python train.py --encoder_channel_attention="se" --encoder_kernel_size=3 --residual_init="none" --max_precond_dim=1536
Rows from block 14 of the encoder, named by matrix and row number. Each number is 128 + 24 x the weight over its row's rms, rounded and kept within 0 to 255. All counts start at 0. Numbers have three digits each. After the name is the row's rms in percent of the matrix's.
# convs0: reduce pointwise conv (encoder.blocks.14.convs.0.weight, 256x1024x1x1), inputs 0-113
convs0.36 068:107130168143188110129130167167138147142164146137100116122117124124143143111039146109132087173101119113105185103149154116084112123124136125128135116103137196168121134147123128082090151138132135130159111127128078124139128161126065172133110135132128140160154098096138137112125104086140144129126127145175136163136135120131128073105133099169135121
convs0.37 089:148172138130193149117126127082123166133121144124108134151134104148143147155154068103156116067135116125112125210115168145128127136114054108114118142146128077166123120118129146110188135069126130130139142107126133133144159104139140143106096112108111115142136158117128126134115114133088096133064127107143142162132121123145142133112126105070139128
convs0.38 086:106111123138054180150119146070121101119128163079081129137114122115132163146151104127113109186132120118094125128106125146102133105129145096124062111123100179089137142152141175112148104100135162107108119118126144114149156117110183153104143160165137112125128144136091117115120171194098099138125114132122169153098119187134128109164082103089133106
convs0.39 100:131198146121156101110128183094147194136156097143147075130088100159110123117138142142169144179141116141090125083105177119118117144108094131124156108138168089139138113109130100128189121134126115121179098144133124118111137119100103122128090157139123087146121143112128140148173130106120167154138116146139112170138131143151126125072141171139113127
convs0.40 065:156163143128102187165135107118135148096124110092099063117125119108156128126137135128113102105147131133176117136137149156084133146123125121116156157148098143095122172114128137142144118076126088138130163139129139121124139143154167176147139148145139117135141136120143129092137125156144098117185119144143133135114130124113117114127126086135099149
convs0.41 115:120194146141160117113111122056108082106135113111185154128118074142115118145120106094140134137106133111165102120115111130125075116113132120126093155128225093108141133165114075140156123183146114147125165132125144105136111140089120105111078136122142073118117116184169142113132133130143115129167139110142114154140133138139114135179127114108117166
convs0.42 074:117062135127101106121128118142138102092135155157165110133069120162133115116131143122177156147138127144119148124106070135126131125127104119131102139135138124141131103131121139124138126149126100131198107142149121142140111131115150149135136084169132110148116114124112135140103091186126185118108128044109102114145139125122124153115133028162187141
convs0.43 108:117206162066141143121131156179108082122128110196118132134124137116120129126141137123125121172153120140118133177092155131132147116130109157132116099113118123189131108135130172154127160205106125112132145118154162133161112131127105156130111101127127135138140112103107144143139170118175165113185107128146143121126131120125135162143117216173103126
convs0.44 109:131149136134096183122115133165115130116138077121077136151187154098149116129132142124080131132108110138116136068140123134202142153133106138149055125131092126126136115119138125135088134171126112136136109147129125139101139096158116104154128029123111186148123121140136117114137121135115162149166139164122106043130134123143133146095121116094122137
convs0.45 118:107093134182130143113124122128110057136129141144145131149150166111103103130130151135207127126117136108145108198112125128096131127108166112127090115123113109102132148119140063162152133086136131139106144123121116130139103118169134057121154180127140142136140131124130160121130147117145180110086104185139132108125135150124106138172141096125116142
convs0.46 099:153150124098147097114125106123114144171111096120157118119109126141142137121125123141051117133116121132124119063134149129089121115127027123124091113143125086216124134127128136108079174131108108128115136112148153147152177158098096111128093060112123148121120126136099130121088130125109135126150107155128111117113116105141119131122123205094124118
convs0.47 084:151095201085115166117141178086135106165173072112063106105105105151124179113130118123152133164104110145131127104123104151110136118127164095136163124125098104185165096114124129113124095156132133144135111123144122129102142128122115187123135143132104121137152109111125121114112129122093142145128146101094134116133132132112153120095144155125106125
convs0.48 091:120131114160143098127091121215148128099125117122169097139125108136148116129142147095184142168156130126118128039110069130046127118098162107122158141105102111118106113134150097109118059109115113152125115137104146111089117143121194184125137155138139175112144117120131117089175116110103075131141126201119136142119125132112170134161125098070146126
convs0.49 093:123097187155107153156137102229127041142166127188176087113145161129105129103129116130170111157154153132096123153103145147072124114139178140135067129114163101081138108157138160102106114111136095118108125119150145131119128148139124145120107113137140121145122127126141170166133109076082135142092129113142127046128132092145124108187125090099140126
convs0.50 115:138119098172094121150120143109112143126098130124158114123115106076130103101125155117164139108111119146151107156101123120171106123109142135132077136126188160129132109127140134122169039132130099137146104117119146147112106116100105111144131145103125122143116132104108126138119137239133153118093109127146106115131147123110120128083127114125127155
convs0.51 101:123103123164151159118132170089152194126113106104173076154134124094129135124128122132118131133121121115140130127102129111107145125114137143139111159123072133141118145127120212134128115110115142111104096109131150128109123113086131175115151077138109150179131133147128113108144134157095127132121166162126114103118116142130128129111125100156125136
convs0.52 079:142158123069231081124108158093167067120174151160149105129113121124116158151119105126115120127144169119143118070136161122160186148115079120133207120131161094179091178138116137110148141175126133143139168157113094125135136147127125124142095124152167119124162150112150131148109120094127169127086122077132169106136128138138104141112155096081142127
convs0.53 114:120119106169148153133126159224146215148093131091064149117121109134147156164113144146208111132103139124111144227109106131130233116105176127118138134134089130156116118121125126139081127167127130129160117149120128124110137194120116120144100103118112143138125124108143137134118148097120071114208119131140128164119142119127119139138125114140137133
convs0.54 103:159107136144128151123129127154159112118138123133116080138119161166123123128124128112170119103114135131138127113125126130045108131149090131105123115111122149081124143127122189139112124097142137137109164128140113119149119111137124100100142171141140158100156122132096121148086143133118140130251136169131121138115116140128151157110156132201120124
convs0.55 104:107131118158145120144118137128142126147101130058093031124165164116119195129127151135095123066140076134124133134174120120128155134119130129125113138133132120113114122119133106137104207071118119147077176146133095124118143162141139186138162098126128101151111102122124121127116096120106123139158143107116136082119152146119159134127122255107137132
convs0.56 116:121151128112176189146119120069112104106136122135164115137133153127119101119125125119146123151121115144124109075124132123174126138107142117145125110126176097060120120126107075140083123147116140162104184153126080119145107098133088096103090123133114137098138119123155145117095121099140089129197105109119097089125134119126123129119160161114135120
convs0.57 055:121184103124107109164138138170113133164131144132093120138113124123142180143132161130129124141136126145156128097109101140177128144115098108129112139140119160102135138099122159112129095083130143141156137132121125128177113148107115174158084103140126172128148150072119124121105121123148079125142123150202150080114117185149119136113139099153118135
convs0.58 101:141098149113070090117155165255143097122108150140088146146136130125094081167127133121191152103115133127112122117178143115158139119123125124129105149121135112091145104091118107133127172144132119122154088135136142145142149156127076158115128080129122126137141138126115141128105112129057140133193123153124140093127143123116121143138123111047136137
convs0.59 107:123123159132171121122126149255099139124062094169118113112104092144130124143127143128102120111144152137100137166120159129158128129148160122125139131158076157096149117125119096170132130066095120145136105152152167129126135152122159169121146128138127119194152123139150131131135129144116087127073140082153106083148137132111112182107103157087120117
convs0.60 124:118139118148133111143134174178146065134111110158083143126120178118122104093139148139168128137140133130105083062129115136224164107101131109115160139135125150120108138121138136121104120130118131137119131124132135107110125143146110134128114012115128187122109142127125123104143122071089129094142115134154108152130133111129113128084104127128103120
convs0.61 106:138202130164085155116155104151137090139145130130099095126147182087138154118129097146104122117123111108158125049165098135120157115130200134126134120146135140128136114126131104113154170141147106145115084154144113145148116102175141121146091067139123073144141126150136127145109137103109145126145145150135116143125112114101165111089111114138138142
convs0.62 110:144124104106157105106134149069079188139124101112135153141126123119149137128131131132100120120131099138131119169138127117185131140126178084134255124154101155157122129131123061123092177161135141153147121098146134131114126165098066049126151159125119134126105124142128140145099116134170089119145149148108150120130129144124153130179131142071100127
convs0.63 079:113073125189130098124133111109155147123127137120153120128131155099150098127108126121148131167088125124113121146093130111115107135131116136118174148131148156120081126103132103117134143218127122105169138141143136142128133167164136114129090144134119098127129147113169129135148109114103083129142146103082115168114129116106135141068116153105124107
convs0.64 097:138133132136093088142100140145144198133113130135092139114135103117141164155140116138174128125130121142115101098129107134128129129130142122120111122131076146107116145098121143128122157099130159113129174130128118124146159089126120091155101169124137050144110139152141147102103127118120127153094155068160149124113127163158104136122130101110117118
convs0.65 105:137087126189133099131129138116125136135107142082142106146104141103138115106115154140180125180129118121119147201101182134145099137123105103110204130115137174102131112137123139148143090108130152092181122139145107135117130104127149095126151127131120129125115131112148131113157139107122112130136121140114140119119124111133116131077113134071120135
convs0.66 104:120110150255105091114136149118097104122120125168079162113114120105111113134136134098159117141111146137138117163090101122166118132112142148115127136129106135106101121116128129121070132191115116145178083114123137121137135135091111130112134124120142110137135130095115141124123164141096102134091122184146128144139126140128136125121118159089100144
convs0.67 067:179146110130103114162158116118097129164107113138177144134117123095104128103128125139141133114098030145146135109144155164107175140132165103103143123168172112133144167140132198123138100143114141153129144130158119117136078144151128091110160138130079150091156135131109129120098102161116086121123124133129148125134114137095113121123101200101147198
convs0.68 119:106142123124101149124127136092165141096124144116138143126119220116132149125111132131149132113141136136149133062119141138083102112133146142145111121127036085115144125123141089117094113054127138154120212120131083131100117113128180102161142137120150147142137131114121121131131132159194105158117104161128142091117118129147124146119135153117131132
convs0.69 081:120100206093121107178145129121137151134191136163140150121130156152156105131102120134130104174082129114103127135148137114150113120128193151139130096122135096145125115145136148108113167128132111101132164132104149128109130143140109133118113109159112149121130131107136143146073091115154138127113130091133137126105115132125120128151131088105126120
convs0.70 096:112101114085102069123102165127132139107109142150139074126063097159124093131123144118138108112125120135117142099053091122064111134130099127135119121137124121152133116157127142120147063123129108121181059122111088115125120137088152126142069114127127159124107132132132115099186163181148194131094130165108099129108096134138109125093115137124138136
convs0.71 069:146124136112123119108118152082114130152126115144069146110096126102092150104111129130158100141155094166151134134134163124087164135157195086132136132118105127169135152144122156099126094107142168156107132121123121145142159133136128081136128142131102141123152116128103117092116108148111135127103135171129169088119115136123113147119110109205134160
convs0.72 068:129074139118059198148105131164141121165149118175154223114094161141119104163139115131180135143145148152125138234200153111123134146157138115127171132146123181121131132116135123129139106051132156103110134121171111146121165153110131165087141092137159108130121095157143152142117112127113099136109130166120136201148136132109082137123118127080155106
convs0.73 107:135124146143137121143159145194131141125132146119126136124127132138119159127146134118223125139111116127155130086153113125149163106147127149116143145136107117103119106101124084119142069065131163139100128153136141135117148122129152174160091117149116130152123098124115146099117137123051147112151126155142147150135123127114177127182122098130121129
convs0.74 105:094095136088141135123111172113162122143124108198210115123102082190116114127110087122086141179126117141118114098057145134081158140123104138154130118138158152108148141110117146131072105052116127129140106152133139142075140117082170115124053072141118131174150119118144130124154093108080128135105150109129113099118124154121130124154106102127186117
convs0.75 122:117146134148132137145130118091173123131179158097105162130131140138181145126131156120154119134134127123114142133145109129080126113122146134128143133153138154129188132146127168166109111151111137130135121132129140122073113088108112147128105133116121097099167152116130114112120124138106086120101131144111122102127138135125128109146102129121157122
convs0.76 115:105174123098186145116124125137119114109114135077135105118113172128129121150137137141110094082151125113145109065084133133135127127138075131131122147122144129147131111134149124121088138164134130123142147106116145124169125083141140143134129126114146154116127138099120155128113113106170065117188155119123142145123126097132133130108127132112108124
convs0.77 134:136075121124129131123129139088120131122131147117153091142125151136106141112156141136101123097108136105122142187173035135022084115120075126119123105116180109144121155135124135138127154167139085143106141150113128132177143113127169108075108150132126177132125112164111127128138112085070129107150136146132134104106116117127134129114118117195148122
convs0.78 102:125077151128091128089122146113135113154131132142166151118114120108180117100104138134174123120134093121159129159058122107107129122127132192114134136127157117127107120132120153098107164114150128133121137142118182136144120109138144097143137115129109101138161138110143116084128151147135153122117132118153108084117129180094125133111165155125125128
convs0.79 082:091123111143128105126149141143178144118093108197110114138116110128148160125141105137150132152130124122137120124086129128152120126130097160125118119159096136129086141146132132148101105130101100122123120104151174131079142125159138137150167131124143132135189139110168132168117140115121127136122101134125167107189133123164111148126121154153149103
convs0.80 092:135141147144156203140159139108169187150141153121107141129118167073124169108089140124102123133093111144136116120188115123130144157131118123126091140124129095151120125132128176142079121118160143118140160098127113135140119105168096147128150166130139119160160093135146172129126172157137197133123159103150148126112139147115116092067146095109087113
convs0.81 090:131102182074162142133128106112158135119234166099142128134141146126111120130142162134162101156122130122129122115128133126146127125127089143135109129103136115157187125129129123164124124133113131119165125128135121132169110094140138105130104088145109150184179141152119153125146126140159120123112130099126136117153132132136129150093106116102124133
convs0.82 116:129125121105209099124118141086135161098138108154139091139134108116114099127143183126070129076136143113144145145101150128157121115142125134157120141106170141129137115096140093112120076133137116109138103151117093123160121098153113146119127159136126117142130117135122128117120161150133144132081120128132071150126097136120118127110133115177159156
convs0.83 119:115169118103108196139115144108133178118101125127083141142128037128124113126127089137102127105129132132118141113141129127166186116142129130127109112142043156085121123108130175148136127056122118099120088125146114116094118092089076112119144198118110104138150107109143134133116125118103052130155143177132119190121129170109135124139128126126159143
convs0.84 106:148142155105099128124130088118094156123100106178210118124111111183118135100112177101107134098124094134117110128121134127086153116145121142126122149127149115115096121113141101089108138066136155109124133131150117110119127143122200147114159118143119133127123134152119108180109114112146160126077139164139120076102121137125129130150135102179170108
convs0.85 092:120161127175108113120123127114098106135073139122113096137101142103137113118134166135113137096131110122144132114125134099081142133129133123118129132119105138124120148120135138118120053106135136112137143121127174118112141096140108185144114114121122135111133110133119112147147145093109120137127107144135108105133144118122116106104127143114129123
convs0.86 134:098122127132094103141128118082153115154138110132137072160125009124110099116135146134145116111133113099150128210123129128045137108105098136127143133130098166092123143132127193132107074160138117137130117122140132129094153136158079112155154150136129176140128118093127123143109162132113072125139125166153114116127133125126113119178142186127104149
convs0.87 096:128107171105085086111170113087129125120102156081137172135129127202147188162107111127120139132138107116122143132123121101078112128143125133123145141131137134118107127133119160120120109099108123102092135121155168131098134143132157113145106121129133114138144111144120099179114124168103164134154131140137082170083128184137127130138089082133167115
convs0.88 063:117144119175148074119106124183168144107124122147137095124127126135112113129109172113140145107166147129105126143121164121062110121128112147116090128112109123112147102127127091133124105167131125144166139128122122140114120109087158118144121145144108112111139139114127115155133119136109094123154114146095145104136132091099126124115114072104106124
convs0.89 091:120131136120151120104114150112144109117114124163109082142119131110126148113114139138065097171154105117125124114110137116161112130138115131133103125154101138110108143084116057113081112079114142121149116117117126118142144142115189130142095112140119115134134124116134129132112117133072141115127111151137129095111139140132147113116129105113073075
convs0.90 094:124133130155104080142144113140104100119091094103096168126127122116111113128127151129144128168131123121109134143120125116119115130131113127129155141121160124104119121098122074097085127120095151138106124134119101127170147184132078127140141136154137124181159103137127110109128111123159131123146126127130131087124137130131139143098137155117084130
convs0.91 076:133139240142101119126111145160156168139199183122070118111118098158154115129135131111120113143104123111114136117103089126156153123122081121122146127128144138092151133127128180184122144119138121137197126122141143130163135122102101221127173101096112130114119109134106134134133161095176168135150124129186106090180148128118128133112056078095124113
convs0.92 122:134142107132131115139136118112112126114160083111090128124120144113111135115115129130118110138119118138124130126137161109123114134135148108132126119152148099142095123127124106079109124098142112112114146134101087123089126127128129120129138127187125117157142115136127122107124104138111136129152130107094116160083123141130137112143155089094135117
convs0.93 102:130091134136063123144132123112161124157122143161143140130141104138125107130128165135089112124108129112108144099154153125097171154132138116122135122116098115121138134135128134143156097148133116142145154121121105127183144160156126109144201071134139072146120132141119135113144144142115089122135106101106121121109142129143134131116149099088100124
convs0.94 110:102129112186131144168101131156168106118136133083096123150142151125121119134129126128129176082186118126117140127165128126112136134119116118143160157145167097102132132138123160132114140162167126118135142129113102128150120109098097148155135181176106146127161143155139108109139151125095139120137119123118132126117135130108094137174154148084125125
convs0.95 107:105202130117171134153128160159129140153145103095114122125152118158145145115133152127119106132151121117113156159135135153164159122139101105130152131150130147187118134126133143131071098188126144120150156107125093140139160117157150124155145213129128157135151115106143122164140128060151132109138118115114125152127114142111140136141109069167139099
convs0.96 081:126123133069147113146126141094126078149046198108102121133142121127115158105119118126130119147123126140135123135111107118095143127119089119134122134127120110153111128115131076124075110102139131136112137130107086129104137135143127091132118130121106102116185155122133121111125124121129070117122149114119139107142137144126108165146130191148124123
convs0.97 117:100144135142106139145131128176117068135133119173113116122126184119126151133122145153154115158126126122116122021130093131094127118138167129122147162121174193100146125125145050086088162074136122127075115134156101121064136136129091146109146101111122096127124135139137139131120116129235116129139131092109138171123136121115130137109093111208119140
convs0.98 063:116105141097128143106110141094067113088126138092106113108116140127144107158125135130071127158147142145076137092220176152114166138126098106112149122061168147101132146138120150134104103143144166158145105128110156149144131138142114099142118120118151147119111153115100149089132149168131127125105189065139113094131121189142157112119149097154127144
convs0.99 117:134085137131130134140134144208126088125131123088087141125150099071137103141129133138149121137137117151136115083126120132086057146133132135132090122135191239188153114120173135142071075103117114134140093189122109120113129116141121107139179147144118163130133129113131137121091128092232103142107134120107136194141147086143146121132110078140109114
convs0.100 080:128101122151101099110073144101096129140140104075086103154099200120144159122108111121116112154105110134116146140137175111125137123125151121152099131110137171092129122139125132111120121132096166160219159158089195128132131115152092125109109131158151085105135130144146141143136102087144101119157119095114119128106119098119144112147110149129123151
convs0.101 115:132166124173104121124098108213179144124123126084176151126104074105156119121124150138178155142161117110122130080154132129187125118141119127129085134110088139081108109142143095132158099158109141107158143135133112135134110060125118118147166096125140073110137134108119121135110134108164088146074136156130117207133122127131148122193133158165149122
convs0.102 110:155125174137127112134127095033098111118134150168123152107135157116135093131151129118116096115131117120156130109134141136109122122117109143125153140106164076130125118083134122107192220148119109097113089119142157113110138181092099149131204143119111100131173151127130122114110116129205076131036103090153098074123150142107129132094136167144116121
convs0.103 110:110124187085164129126144164118134109119142138188089153117170147107121081131138139125120099080132105118108128145150140142112154125134127170131114126113147110080122105098120098150109129123092116075104145131144153115171108135136136126122162144131127138138121109109130145125157103145218157129135146149123078128133104132139107126108111228082163142
convs0.104 090:141129138110092153153110156058134157122105112121147142124104140121156186135147174134133101128126104125132154049152175143133109127148078109105134128127114113203114112117145135126155122114113110102129128130109144124145136210126105061125188099114082126121112117154121141126119111143099088143116168143135112182116113131141100123098095157144101146
convs0.105 086:121162123127124127130133119111137076147135140129063121126125153110129130132136164115132127210120119149137134113067210137083095128138133115109075147129133099082137140149134036117130088154128102128144097110132109112138188071157113104150092103137121141109133124112134120123108110082153118131115128100136123125123137109132118101083122112074132117
convs0.106 128:105110155088128178116130115096154157141131152109160117138155080124141130136107132102108149124148118112138167182107086098203110107134110122136083123132034117162139113124124089109082091128134141121117125133125141133132132059150122138143118128130123136120101139109116161125118135070023110124197154081121118090101097159131103127129141110159091139
convs0.107 081:112084105156137139126115107115109103114186106097150116129124150109108146144143126133140147148137112129119142133105125107140125121115061130132103145140123112118141123138129161167109141120139115147163110111164153125087124139102116189171115122137121113165157122125142134133122154127179118132123126107158117114152122115122109150155129050126146111
convs0.108 099:123155190073109126139162079128143117123075141164107133137105117215097106112135096127120117130141129120135133123121126136114151131141130114126083123110127106093108103118128062094126125106107141128108121110113079130172139152130116102127105105136128126135148132126126131109152054105153079127139127147155142149127120091136121123106150068171155094
convs0.109 100:142086194099112132127176144129153133144137123109130106124092120255143142110100147127148120102135172141146125125113162120104166139137100093134204131100096063125134106111133097132150102102132113108143143116135116107092149105115157114119128135123142169129141137141173120121139123154120072133146131109125223172124143146156125131184136085173132128
convs0.110 095:136103198096149197131200111085120131152170138080099120114087124203132142124102090136068132093131127127137129127139146114139106117126151156110120111099157137128129111129122092109089104122147136096154125124105119115137132147081157163106108112142111127109148145152128136148098138114130084127106124148118130090120130136119125097130124108106118109
convs0.111 103:149171114114080085117122147103139098117117108055052159115128166091142134129126125112104142132134124122123137131124151115127128115112128110141181112121084147126154147102125139142123173081130137160085128133139095120127124157185138091162161129136138077148165112122120146127130138139137164133128125112136090122141139138137139144094121108127135146
convs0.112 088:145078114153112114115140143204203122115132125086104068105123112112125112106107145133199115137111131090127132093190107110155155122112171134119136127130117107069164148114125149112106107116137114186131120155107138129145155123138096119123124172143110117100099170142167121114122151177167115128117143113157131085132128116112114150207111091143149142
convs0.113 110:112140136076092079114124106113147142136186116122114124119111117145154138167152118146071096081127156132123127197123172123133131132119103118119105120115137170104159131124132130171106234166138149115152091116103151132139143155155100138132094154124117128148135092119113130090073130127094157130123130170138103182129115116138122129101093206102160127
convs0.114 118:116081108079087129117130104069085154137118150083108101119149159117146137114131190133126123135147121145140147226110082132078132104121109139123134130116143107119129132112112114117101146140149137120123151120149118131110154106130204098139136115134130152135140119151118126160128159137045130116150120122119163202141140091123133150136146138168125143
convs0.115 087:124222128123127116110138153084155150136142144093129102143107121121093141105138123123134123106117135135146134120089116127110130121119135142122105123127088179093114138113117135128147108096128087155178094157132120119162119153136112099105188110116150078122138122168155121103117127196145141126132109133155093089126124131114143131134123153134130128
convs0.116 098:121147119157115184129129102086128171120083116140102138120126105129130139100142098142119114122139117138129132053166116122093118140122115125132139119139070217097151121161124147168114103164128112124104138159123122122130118157113074128142119167144126101125136098152160139116113150081110140118098123099138161099114115128111142132138127153073110144
convs0.117 096:139152114149013141120134126153118111128144134142072099129170073111119108124152086127099160105131124133105121046123124130159142119119098130138108108108094118108130116127138049133057125096126132146136130123152132133119131120127114113136136104119134139133122111151131139147114131142151147132116112187153090189125129110126123115076118066110118112
convs0.118 070:114179126161134109140088126118138095173128131096124121120120099140116114140128211138121096131122149128125137081115180081129123169130132113112178104151125091066108150146120153142094102103128169080111112115094101108160165177104126134124111114130178154136125116141128130140102149182145069131126110008144148140140136135136074114133128076136096122
convs0.119 099:111178119142075203153114174133126144134123118126045128108100131148120123135122133129158099142112126137125133108103126141120181128137179109116150122120076152136115137100131150120123106130147172112085113146152111133090160189120137165118131088133119121147129129102112148100113118140111222134188122143151135127122113118133137134182127194119151116
convs0.120 117:141158128255096122134126116228117108164149134173148121131104106114156136115129169144221094152134116105124122212092167158162127124126150109125143142137164148139141138125112194127125072161102138098139118149127147121116141120127020079133128139120125161135138139127143117119214117087090173127169139074103117130129113155108129131129127104134129126
convs0.121 098:151160137179133111118124111204133164127106155108089156136101130127123123128188103133096111065115133117123137097171107137163128121132158131122136136129085108081103121107123103126207134081137125127107139134147101134117126165141127123118148087143124105141142128124131105108118151147134028115126127193125133110127123088113140119157110094118110105
convs0.122 133:138045136126110113146122134081110108125141123136135111137163088139144135133133137133092138111113121110130091101133156132067113145113142111119125114122110112157119138133130123147070124089132133136146128155125108130126155085098052126137193138141139106151143127155138140142161109099143149115065123133119130040145123133122129130126145084132111117
convs0.123 075:129131131107155085135134123051119109100150117129096143139137097147125142131130087117215150086130108127133133100138094120103127133107081132142136125134068069059124122119138166126150171122128132164112122147125117123128123077119112188116130140133118076134135093115140136121151132108066078122125139159128135116118126128124133135161140145148158128
convs0.124 113:123148132126145196142120126255118177117129135119165097136113142124120111131141138152087100193129129145138178197091126113143147116132172121121098143102117205081143119143130146164121157095142137139146139140139151135150138167120204109127172147134125136163128134137133127096122093125118086113105169102138133188122124120101124099146119143106141122
convs0.125 086:127132133134198124137129131085119167118152134072133134131129119118129144103143167118150080114147127121130121127125160137066128123128103128118091128133152113192081105098128080140142159121143125133085131115116123126096153203159152116130119147137136125137136103139128120121150107199098106131141123115121113137172126130127124114143145057117132144
convs0.126 107:129119118098106132115128133091151087130109142139187075119126111043110148161129157164200115085124141125171121207108129137176102123159071138136089142159113149151122145123113147136131099057141131121158115118121122148144139128115110033136048115120108135139142131123126122132101132146101161125109132122137126101123115154126123116156141104140113130
convs0.127 060:151130125088129147127111122139087095159139165120106158136176149119129114132129140141100153167124107163167134061197159139063164126143130125129119130133117072183129139139128120120161109125149172152177133157158144128130169132109092164150142087114141114142115125178144136121122131169104139131147130118122165098130115111084131148133108124088117150
convs0.128 096:155151107100160122142149134107094165117125100119137120139138135128122141131103130137106114120141133154109133111183159143107158118122119140129110119108135118148113153099135122111103209143150116159151123152137125137110123134094051103123088160131139109139120119123132125123097133178109230113126124111112112129125126105127143122069115177097122140
convs0.129 100:129117100195095099110116145151120129121118114115093141133131133112103079130225116134123131105137131132128123134123103150084132122122141133125128130074152125097139127116124131211105135093083104118101138117133187132214133155120139145128131144119119141174134120129123114137152152125154150124127133127148123121178125138117123187133127138151114127
convs0.130 114:125198145131165111141112147201139158108119151122132085135114090141142126158108144158140139135150135150139124116152107118149153123162118129116087134126179137147128111128136132125096108187105144106139133139139151132120127130154170115141107069107135136098144140146150121117130097097142106137114143136140123156119115129144122138100094121152108142
convs0.131 101:137175181167212179130153168148098094175116134144173190110128139190132120121121086133131126104115101122113125092176148129181152136133127103113188137123165231129131142128142107143063120129117153135125145092138138142129129162100116149095083128125143133157121137174146128140139132124148099113119118165113157104120133107113107126106093118178131108
convs0.132 065:129120129121122129171121154104135170098128128161141126120140127119121174145141102126158117159116094132128132150108123121081067145121090118121169142152135127097136157104134119137114117115106144185147158121124152130185141125114156161148135134116108140142166098147109125132134109135063113123118143165172144154126123141127118140112115064109147104
convs0.133 101:107090126105131170131153130100128130108122118173167123122102142143166109126115069137142111095122111137135130122129190130095120144144097123143148094106178122125116115116127170118124053155108106088103102135120154123121119148157118102125124058134148147143098132131125144168127130130126145105096136120140145132120131114123140143114118120125133151
convs0.134 114:130149151121135149140112111175130150137124148106126086141106081139154132122135145126136084111138129153145099113135104123116131126128134121123161133133146190125154120108133073146120092107134124145184156106113126153112133154138134129123105120126134083142131159125143159134126093126130111146159134167114120174120109137107121123130123098148127113
convs0.135 081:086130203114131155127089194141146116093163182097121093134148121115161133175192128127129124157167113123104141105132115113131136121107117120125093117113143125103166114149125133162124156146064186087103122115087133132139144126121112108177109094160126155156145161126118114126127093136144085131149103100145168164126134182185123138133087106105136110
convs0.136 097:112150163122132088119119138159173062137140135072135152132137106092123122139158131143116133126125119126108155152137124136067162122152171112117139136132144092154173148088112156157092112132116175119124153123133101126116162139109122106129125089117130149136120144128098131121119170159087107145096133125120138130162131115136100155119073121112132138
convs0.137 112:125141124084079160130149125087112132126152104093116148112161167094141106126120139111128111099113127135112137131126117125137133126126113107132138120121118082217124115126135071174086227082127142151145138137123145124135128159138145195118095068122125194184123138143128129136123160149084124115137138158139138120163129099108113126099114176105126130
convs0.138 059:156138088132123154137123118100064143169120067138106149103135123097110166106110111135166146095111096126130114090148175179067115117180180123143188131108158163093128152082123156106155123116118103152091137133182121104124155173101170151150136159114073123117122156102122132126163131117134101125154144104160134115113116160119166113125126176078144127
convs0.139 081:123113127165110136105127131107170111126101102157107153119152116108180070146173122119118152172122136131133115119108173149147124125111139161110097111115123124101144129071127101102105097171115133123114148127130179126158098124129129068123086120122133117149167141127118126199126144137161154129147135164134141102093130130111134116095075171073102128
convs0.140 103:118153122150216163112114116121152088127142112103090129124126125180126099129120096105090127095138113138130121095108146127177095155119150134123200150141156077187140121109133094139096112139138130132130112112129127115129131119122123126124092125127118143133118122108163119134116141122137198124130129129128129182122144115110120127084129097098113134
convs0.141 072:175130130150140144120126091084152099114187136141139071130113119104106116108095129124158126142117105113166132109211230150135163135177162109119087128133141096120148195128139151118117118118100109152073134137139144126112079171140121148126126096136140111122141160133139132094140120209108140122065157100121113140143134162125122109174139122137138132
convs0.142 107:139101114142142113095122115142096130155097107164126107127093098121107127108141123149155115094130114117129125149137209124175129122128205124135111107108056125123115132126117178159173103085141112139113137138115132124135088142113174085134108184124105122178156125138112130154140146146160166118133138126150100138154155124120128155157131136132168139
convs0.143 086:135131156098067151128122122119122127140131153071129098135116106152098136107072131125138182143124125130145122105118119139118114115133105115131091145139095157110164118117142099154132121126128151141161150137095076121089127081121145160151107097105086137149178122102109099090112156106145098128152133140111182101122133151147133135114129151130102134
convs0.144 073:129102114100123075171111176124151124121134135107115116121132152120163160137140103119125128123113129134160124152106150170110083101107112141129151150129106114153131138107129140126111067095115142120127108149110102133159149194111124176173155151126106138133146140103112125110119126074154108129100154142159095118107113156161170138145132138164147107
convs0.145 123:124113127119094106137128105075170065093102121135111149124113103119128130129130097126144124152119157129144149113144032130159082124138067141111082103121173151102118141140125157133130136142111160133077121075133131126122109070103098119147156088116134132115150148127116118124156136091125035114161114137124115122135132173132118114168140163107125130
convs0.146 084:132082183121109130122133099106103098138130141190157125110145115085080115119107104129120161164151123118120123134163144132086136129123126081105073127119132137091128118119135127120143115138158127110109152135124117122095118122116107127125153126129118105115158143120134134104133156097184123140146135140138151112139135143113123141131101145171141137
convs0.147 114:117092122128175128114117121139104138121173132109193122118167125128143118159094082119104131133129134134133123210170109106128092138100085136131129123134162083136120139131116153140156145149136121112159094144110152136153127086114110161112045094134110082154115140088148142117117143095063123129167105136117090119140109127114115127201146136144131128
convs0.148 110:131203148149150125093141130156163119140110151162071131126120100119166141139119119139089113168143148134142128189095158124149104136125074119126173133146063112105132121145118099105182150151138126132095120127111134130101111131114175133120134026131115156107154121110132126146139166119107121124120124111137130158126132157137126118171114081140088129
convs0.149 123:136133143106068130123123151094119071135119124128056107120169134137096142139138103120102120111140139104151109101138153129158135132103095130130142141130073122132133117131137216131099034187143128121096103130118106118131113173148131126141173115121142099130110148158146135131123148091096080158182147107115139112115121092139120127183130123105112120
convs0.150 108:125110147130165131112108180135125086126134113127139101119124115123124103139168127132182169126146134129128121118099131137150146132129092140119110127114098137082173123133131138172125142097094131132070118123134180125178126138134133079122122137120121146168164121109136120143144146133165065124114117123171124153204124140115137188129115160128123122
convs0.151 086:129129083126201167148103153149086110121081149125169100135133134139105119124139098140070138113144110123145123107108134131046110135131140102134109135116091078160153119190130108121124094111166101156086126103119135119163143105127115193149159177118109142154149112117147130119143116143112142113136139078159133093171142179135133138180173101128099141
convs0.152 105:097126116130201102128121121110160078136145132125169159131137105136127127153149097146114109182124135116131119164133139111183147129147123103145072116113097232022105117124108148112127103158129120123058138116143116136120157120128101138160116095143143055129102144118091126138114138140148082134103130138130100091123121148149132137234130131091072143